Weights of a small model that answers yes/no questions on an image's attributes.
Model: encoder norm layernorm, encoder activation silu.
Training: muon at rate 0.0052, batches of 64.
Data: trained on small renderings of single solids in any pose, 3.1 epochs.
Rows from block 2 of the fusion encoder, named by matrix and row number. Rows with one number belong to one attention dimension. Each number is 500 + 40 x the weight over its row's rms, rounded and kept within 0 to 999. All counts start at 0. Numbers have three digits each. After the name is the row's rms in percent of the matrix's.
# v: attention query, key and value (stacked) (fusion_encoder.blocks.2.attn.qkv.weight, 768x256, the v third), inputs 52-103
# proj: attention output (fusion_encoder.blocks.2.attn.proj.weight, 256x256, transposed), outputs 52-103
v.85 119:508474474466439560465470458491505494445577513479450588466452548469454460512502462577562484509493501498481460523541528524473422550501479478444509539420492482
proj.85 108:535499538524525486448543546466524518504477498505542492559488481562534515433488547475515492532502559541490561433502497537535504520529480534474500503530482494
v.86 115:498530460547540471455491517506498444542484522492514462482580532487513455431443484501506474432565465505474489444373404504519488486519521573465437530514459460
proj.86 111:507559533481497540524521463513548609497513462575547496499432457439537534526545497454481512552495531460497506560557519540457546517457520469571532538488513485
v.87 112:499517553511535487478507519498476444535501521547572576487536592553439529521501447614552448462535540490428514543499447510478539508566533508520535496479517519
proj.87 106:507516495479439504539516531510552543490487452426425481467451438456543490540503559520480547534528455512512447525522534565504499390420446533534478482496414521
v.88 137:436485384569542480493511431548461499459522487500445384501509540470466449470567472536441568458468433533498472497564457469508469470406506465492561504466516524
proj.88 137:531477544503441552445512526500522568506521507462572585521473492485578570499449497484498447521486583465503498413447558527499527530562500508469442586469535474
v.89 111:583472480581472560474454480504509447489504459496583488511576474467480459526448450513456586502479574504493488457483487523442513462562533512447423466522459512
proj.89 111:502529562472565534529494484535508506520526478495430508516443528493608535520501555429517531503514400508489472539542557433521524495445529529492531526448586437
v.90 111:541464486480472541565504538451514502454439556497396539530516527484499468507477508545449460379504539512443510508487474512489446437518552442504510524518465498
proj.90 114:502503508458557487552521529531472499546493433525544436418516475510482526497505555490537540568525522511531576512519507419506515531504466535532439535523550512
v.91 105:517493465555534491467548501471502507502480472457553523450525542493489454411527508443420539522466435509537523486516406532482545475488502494534443513510513449
proj.91 105:485548551457528531527496460541489504562533512483494439512555512444565568590544507488556484465511552466486511591455533495451521526521467531500538519492502487
v.92 108:531494495469509460573540534584455522461505466482565407552533499437490535565494442510536526500479478500387569541591483505440538531462458497469517515484528480
proj.92 103:475494509554454589461473454427556477562458489499419561454492464526536513437410523509496438496541513550537466410443530476515429449558480479555492455516463484
v.93 113:480419535463516490495491533573503590492539533515478578485532550514550512527445508519477496464464491506500512502444467452513538518426467576440486453526491509
proj.93 103:504542532522490447472380495442442445550479460517489378510546537494413480512472604511499465505478512549506546493538562571500532470531488477508548546472454473
v.94 122:475500532560553413450514540458486459530487508474570575475529488515562465499517484444499563561492439514493476521491464422570500467539575503433453502519476495
proj.94 124:558536457466591522603485499545552614522501474530423508506487456501502518553451469493497457450517528533547498520530536571475511506553482451554503521517505459
v.95 140:500541532499531527496455465507501468498492483498464434489534535455444469463517412543591447422608505500481453546446514485505449495497529512487524492535526553
proj.95 128:471490503494487462554528475496511514501523451565528553496447487579552505555489529493453481503406491462505509459489539528505541445479465472554465507472463518
v.96 127:514471508522506456440538451549553521391474525502589560485487504519513462514527471469533526555508472451505495494493513513473469459447474559366499447487488478
proj.96 124:488569438483516547491479532434429531530532520536413503498499497492484536465481542492513510430469508502438491447518496521566537529501545486477563538506467468
v.97 098:464531500554539511491559447548552545494536574497557561422455476460554425499553506466504469491463467479522472451516534507538463528450509488431484555476546558
proj.97 095:582502496499493514551443547458478498491485417539489440548507464600425525526510521552482539454503504479467483512522478520498555497561531421476478457518480490
v.98 121:527566523502549532465523585530501482465471438515486461497568575570431464381414510409518500529537463453532462543471516464481493453475485509473453486448494488
proj.98 114:501489501489472523486475469491544518518485540464518497494448499497544583580569549592466456520464540549448468463436515508550482495490475542540570535483464495
v.99 138:471521552442478577479426567465527461510519499469465485493508547494500564552483564423464520465474497461412462431497448495463450506555514539485451496455563501
proj.99 138:490501490549542441586554507548577468492534476541553500508502472518480480457497431576479468552486453554530533558510591446476564492435470436590527475504481486
v.100 107:434522472471504520468467502563495575490489451548499534488492539539524545515477548474418493428493438469507476466459453510506579435438523476605520482520424536
proj.100 113:514492611502467521474555555494495464528477524438523430525440445472439510462538514548473552518488543510515520584506503486499453533548423497470505598446544530
v.101 112:541522557498474498457464591508416466505497482526513530530490501436471475507446515460548480441478433527533398547567478493508450555535529509487575504504530487
proj.101 093:513458490503543437547493396425577469517518476485540504434550573579520484515507489499506539518513540516437565512467557515462598440469511474528489487486442505
v.102 094:484484516608491492494505397379576460447526448530498510518566514529493517527535520467489521494451503535488459504457445397541490482565534535523535492559539563
proj.102 097:521498417411555466589540496618456570531551536444441489453507440539515492552439489501530500540509475500532500504563544566477544560499503510434453504462507478
v.103 100:514509528522488471431424487532436504522526545495521500444480500489527547424521513470553476426468410511532438515464512541439498490460508527517583463498501479
proj.103 093:435481450487522456488554472475494442472514463503524533579526510500487435531477475519511508528547520455440548541532471436563511547525476459526475479519422525
v.104 107:461562464520461542520483512477489582489518462621417504487493570487556454489434549417494513427533539572442501549531529479560509465477559502463402571482511540
proj.104 102:509489570492516509502505484542514491512440563500586455531576488522477501527552508534482536448413541487505507438465509562499532528463448500580570524434490493
v.105 121:588546487530497457491538469456491395429488471491517493491484553548453534445518436503540489515487446475508480426518520521426410458550560431497514490509496476
proj.105 110:439493549527535475466554457526533571484509552473514515465480471446585463491515486396473545495518486482471452567477504471571509566484480496558455511509540513
v.106 138:515471526497516528527488562466499558572498525548453621532510501528543523507485491518489513542524510511475575486472441480456496496519490505519408477530468512
proj.106 131:561544549487458501543483469543471423413483465503492426496483512482408455492571525493531510461478473498517488498594545511541538456504501501509558482490511551
v.107 146:507511486511464521512537554530517550447448535451446490449465494530542464504505535461454514465517512444460539418461526546549480472501534488459509517471521517
proj.107 148:472452509537482525487460504503456430560499460544552417552510519505414513458495512480519503580491501527458499569462424405457474585486488502530503466530470551
v.108 129:532492482532456507536467461484493483405451465559513509517493546470443458530547500521535410542462491444486451488513482533485448522461575551507570490543465506
proj.108 116:447545507486527459465557471513442508546570504440489451497476477519545561489480486466517554465507487515445524499503492518562520478546476514520469528473551508
v.109 134:484467499558527552573425463468475446504548517482446423499506540539450485450533505532473500559494499484547530516510434550493545487503531480451576479455436482
proj.109 133:484564521405496468412525575554545563477471499519500542472491443431469550525498427503492548485499553504438468511547565504496457495470505496514446521518572538